Weights of a small spectrogram enhancement model: widths [64, 64, 128, 256].
Rows from block 10 of a small spectrogram enhancement model, named by matrix and row number. Each number is 128 + 32 x the weight over its row's rms, rounded and kept within 0 to 255. All counts start at 0. Numbers have three digits each.
After each channel's rows are labels from the 100 clips, of 14976, where the channel reaches its highest value: "peak in band" is the frequency band that holds the peak. Only what is clearly more common there than usual is listed. The data: simulated sounds of rotating machines with and without faults.
# convs0: first 3x3 conv (model.decb.1.0.convs.0.weight, 64x128x3x3, each kernel summed), inputs 64-127

convs0.18:055099140134131100149129085079130168139101176098100118118163212131121127085160149076102145094107136132076091160125100125096115185148150086146165089144090102096155163087106091107148124121159107
peak in band: 250 to 500 Hz; 0 to 250 Hz

convs0.57:161116150100107124098096128158129092123107114153112110128135108108178108099124106159097132140090118177092108071123105147154212125056090104098114148134157112165104092113137143175087152122172134
peak in band: 500 to 1000 Hz

convs0.56:040126139117145138090078092127192153131170112124098114129188133056094118125102132111157123166168173193135066157123146089152106108131166165122107123056138152168116132154162149093128099104125131
peak in band: 4000 to 8000 Hz

convs0.17:129118136123095134175104126088089143084146088101150077073115179158113134170139119122080154014111167158099058132102116156088142129115094118221142133143131140112151090082137141147144117065134103
peak in band: 250 to 500 Hz

convs0.61:193122162141138146126123138112168107130163143117139156116111125128177160124110122128076065117115143146104199088073050150076162120065085141102111065147145183080143056113118128082066141079122087
peak in band: 0 to 250 Hz

convs0.14:200083142153111125144133151143119129158123115140128129133156177129085122117091116134149170089119137101192154140178076139102179140140142067098130092164137109139104060139211165062117150097146048
peak in band: 0 to 250 Hz

convs0.34:101082131097084113175149129150182094121086105124120083092085095117117138119176104095099108092129151149145123049112152154160118100156150149170102093123102098120117176101111147112118136081157160
peak in band: 0 to 250 Hz

convs0.2:107165150076194070123124089142068111054159120156098099116129146188079090069113111125072167121095209173177101069103145129146205090137112082110136092164142055159169134154080199064134168121099166
peak in band: 500 to 1000 Hz

convs0.46:108088123117102101146109126154152136113121104178120139093165089141057151109129195156141116134103124201088183145128102128115128114095112147112117200116115069151089079114132078156133159130112128
peak in band: 2000 to 4000 Hz

convs0.9:111141103178094110137130100126100173073128128148118145134146100105137110149126149108121096092126118094126158110129125108135143154100110072095144119149094166200091119115133106096156157104120163
peak in band: 4000 to 8000 Hz

convs0.12:172110130077155116136098110139110114110096138152120099132171153123143086126097112128066072160130140139118131107130138152125099088104108170176149097070138135159137153091115127118123085146090155
peak in band: 500 to 1000 Hz

convs0.24:151117097075142175150075104088154074222090131143180101116132107142112129163126136075165110160099140145090101169142146161188127064056113119078133087077157086164088125123124137110094158123070164
peak in band: 0 to 250 Hz

convs0.43:088093124189093095150091076100136084172132138127149105165109127121141120130072097128128239094147113092100105135082098112123153098119123173170103075135094118124193121161106183089119089076112154
peak in band: 4000 to 8000 Hz

convs0.4:128141158135160136153182136136146177180103138132102145100117145133111150176143167194138170154127140094118155109124070114155128097167085155098166167183146118073151154107079155072159182089215168
peak in band: 250 to 500 Hz

convs0.35:081106147130140234105166106155164131157115130120117104137133106113122126130140142124107168109116129117107099090102160146136100133122148149177095146103144146126093189123137136132136153073149135
peak in band: 500 to 1000 Hz

convs0.8:132136101064135107145146212111072120150128083105066144167169101093118172136141099100102117132104134130103179117117150098123211111136137125159121120140126108080089106108066062122000171147087100
peak in band: 4000 to 8000 Hz

convs0.19:110140169198070113183106172149121120147132109094110107057097155135127132102123255112152086168160095150089153161139085124064132106112139216134117139178173091152156111149112066157088103121103110
peak in band: 4000 to 8000 Hz

convs0.1:119165147112114183139096113111122132098114117184121212175192129124173089114119150102117141088197117093100155102104120141116121080119190097096170077121161110117130091175088141140105135111113129
peak in band: 4000 to 8000 Hz

convs0.52:142163150152175156102095085187069067142067122132178146126132129110084095134129138074125091134079200152108100117104095161114103118098092126109155095090141132184110037145094168143173150113115145
peak in band: 1000 to 2000 Hz; 0 to 250 Hz

convs0.63:105089149136089145182116146139075116151042089142108103077164142123096122144161133085158185164118100140135129162162080186093147125157108070155126122103162099168089149156130175106156114137076089
peak in band: 250 to 500 Hz

convs0.5:131176079099149144100112119104111116109102116134077082161113145104129154081105093093116081086083093138170123059135111145143154092096091154127125129122133090118146148179107106110127116122100107
peak in band: 0 to 250 Hz

convs0.32:143117144143149113096131064133136185136193127189125193070178103115090086152083159140156144082090116084141140131183105127152144121138166100167110112116089106134141119188109126179072129139119131
peak in band: 4000 to 8000 Hz

convs0.58:088062077120062122070115130107149134145098104126098212133159104110133128059115103118115120089102140085153124147119099101097125198123162063105127128156128116165127154182189157150093039145108101
peak in band: 0 to 250 Hz

convs0.10:120119104134141049202166131150108096171153137081109114132185135111140174101084108156109177087094171158075138095121096048157118147117116157096123131181072146122182098155118125111110115158108088
peak in band: 4000 to 8000 Hz

convs0.53:099159126161109066100133111069141135174122161090121145071178189139098180163121080191153084157122139073128125060062124126054165158121110096091137086170150148131175132102171102141156135115104138
peak in band: 4000 to 8000 Hz

convs0.50:132127178142106171091089137095116141093184102168124127108069117094137096120113095098149121147059145140128116099093088108143097113166110103141058064116100132185152137149053001110146093149090149
peak in band: 0 to 250 Hz; 500 to 1000 Hz

convs0.13:167086113053156134127143117127113155123107104134189149120152183167155099086143131100217130181131067115082080147096143142121082137121154113146180082172112161120170173044098153100072206135102092
peak in band: 250 to 500 Hz

convs0.21:114092154152115089149138130192133052139098096158103101081105146137145145125102126075075094099142132167134102123131123134131084128144187116142111123164123102144137134113080099121137154160093111
peak in band: 0 to 250 Hz

convs0.44:151111096120153124078107129132105142119198136102160129163155147131154133132026164170113088107097098118162138110170090095136115140100115111179131138154111114127162130119075084111129142206116144
peak in band: 4000 to 8000 Hz

convs0.42:130110139141114121120083108156094128153147123130120091085112092105186144179095134148116084116123125155102044111079115173109124060104120006141099108080109123138117131157098158117212115168204137
peak in band: 0 to 250 Hz

convs0.55:127110163066080088107086144080119124130108123133085194164130129111158080188067151041136164178174147095111076103135110098106154131127125081131152129100073094169144188103152113155108070139151134
peak in band: 4000 to 8000 Hz

convs0.36:157113138124063136108134110139116138141130149151065173107105113130118103084131144168132174146087137124104102103160135081096095123092129195122165076125176130108131122128089077156185122146129124
peak in band: 4000 to 8000 Hz

convs0.6:096178094122157181133117203135156106067149160127133130139149181143187110169174092102175194118170129112134160139166162119177153019138104115089150137115184203100136172129183136125139134105092162
peak in band: 4000 to 8000 Hz

convs0.38:127086171104101148105148132107102128060177163111130111128174163118164143078098159096106094195089115098157084157124104133132073088136125126145137143118173100157137196143081029055160124152129134
peak in band: 250 to 500 Hz; 500 to 1000 Hz

convs0.28:129117176111078150132142150153107134173124101123123123122089112092167128106076120130155077085150109102151180112124122069141104091168124135171133098126079125145154103144138121106172203156153112
peak in band: 1000 to 2000 Hz; 500 to 1000 Hz

convs0.62:084135085168129135193111156135153120098106241095147148087100102135108141118150078115146136134126112102116139136125220126195150064096057124187096169182099151119123109161186140138090118165131129
peak in band: 500 to 1000 Hz

convs0.15:094099100112104173104095142145148132090094086123140117149120102107181126076080126091245095149126157119182081127099175176081135123117163188209136139078153118136140136129095143188119100108164103
peak in band: 4000 to 8000 Hz

convs0.41:117083124151073065159128098136167079147087118118141064141116062106125097110106115074150181137116070128130143134151098127097107076142127152147118113127111110149113097160148148121150195211163165
peak in band: 4000 to 8000 Hz

convs0.11:123117062141140098077104098156159146175088189104120081100125120127101081123118113105124182090041150103079136093091141170097160164088156093086077157110115115058088130115186144142108138101108147
peak in band: 2000 to 4000 Hz

convs0.45:175172061134122088146171139110088105080135116146117101121105158175139098136116074105116110152104134127106112114175143124149137142157133107177141145082145109186092043082099147081098141086162091
peak in band: 4000 to 8000 Hz

convs0.16:129073112105063159146101139088133080133128129140158098151126156162117152128127143113082144169193066138135111122100123109146121152164140116163089120091131170145173131147167136118119106096133096
peak in band: 2000 to 4000 Hz

convs0.31:080149108036132103152093152089143145107062064143133099115123114130146153129043168141123173123140083086105124073138116123160139130068149166148151097130101114123120109117150135174105165086110133
peak in band: 250 to 500 Hz

convs0.37:142053144130138098122078134115130132166171152161164094105170161149140105134107187134117157166159173159078146149115124179106130094085144139188060142094095084179100084136137109055108110151049098
peak in band: 250 to 500 Hz; 0 to 250 Hz

convs0.26:123058116137132124176118102136164070123129116134132106109178114149088120180086134151166140102130163111118104127094165142164133159124090149114111115101161076171149133079089126117118130123112113
peak in band: 0 to 250 Hz; 250 to 500 Hz

convs0.27:099082116187107210164141153129118142045128132130184138179144140114109140071138130119135126116141096145107188146145083147090082055182123106136190164180151125143056132100117071063085090142131082
peak in band: 4000 to 8000 Hz

convs0.7:145136053144124080094145110088096128050110131098085136152117186049090069077149127103126081093109108096077080077087115135183088124107167103171145151112140035173156100157097156139094109100119094
peak in band: 1000 to 2000 Hz; 500 to 1000 Hz

convs0.25:168155131125156157129068130136141134099145131127122121126092147124138108087126136091076122111137098149120120134134104174078125146116136139173126105124140104074097130130099135166129132152105127
peak in band: 4000 to 8000 Hz

convs0.33:069081164169098128113148089148110158122140118153141193131142157161155107130113102068153115126165132169132143197129121132111126139146156107126102204104090102130125149055130126124159165120117169
peak in band: 0 to 250 Hz; 250 to 500 Hz

convs0.0:128019076065113136138148129080091101089144093127124135096125127122150114160123142127109104124158097155118129178098161196102135161145095086145107123112114123101118053159151175150114136072119124
peak in band: 0 to 250 Hz; 500 to 1000 Hz

convs0.20:149118126060141133084116144118159075147136128143131218147164183129182055129103102158165182139210156153082210110095177093168090098104151167084132085115105124203090148092149127147128126086111199
peak in band: 4000 to 8000 Hz

convs0.47:144102162069198117135120082175099109148055074095039116094133127064132104077108116119100091141112155164110052146119131180128085201128164111128103138118099116142104157116125071072157161171074057
peak in band: 500 to 1000 Hz

convs0.39:077132108097152157144161132088110118114097098160090100079132132137175160107162183076114150120205113094116143110105168158157113093100154132224114152122137147081126165155157115142152093126147124
peak in band: 1000 to 2000 Hz; 500 to 1000 Hz

convs0.51:136106148072116128125157101109092075131180114103075141093140123103165139116113082129191103138148111122131094129145107162064136124143159067130147151110079141178097122030104108135136124197107143
peak in band: 0 to 250 Hz

convs0.22:021128127094090108116196122123050152104220138107090116029188157140141112169139130167085088139159158117080128074110146100128114133087151123111136113095127081168149118118089073158143118172049119
peak in band: 500 to 1000 Hz

convs0.3:079126158129092086098088112156135113146086196075221063122100110154122135102125097156075122086114089109137074130210216121103176127142083175076108164129066123112080162129101151141138123163131123
peak in band: 500 to 1000 Hz; 250 to 500 Hz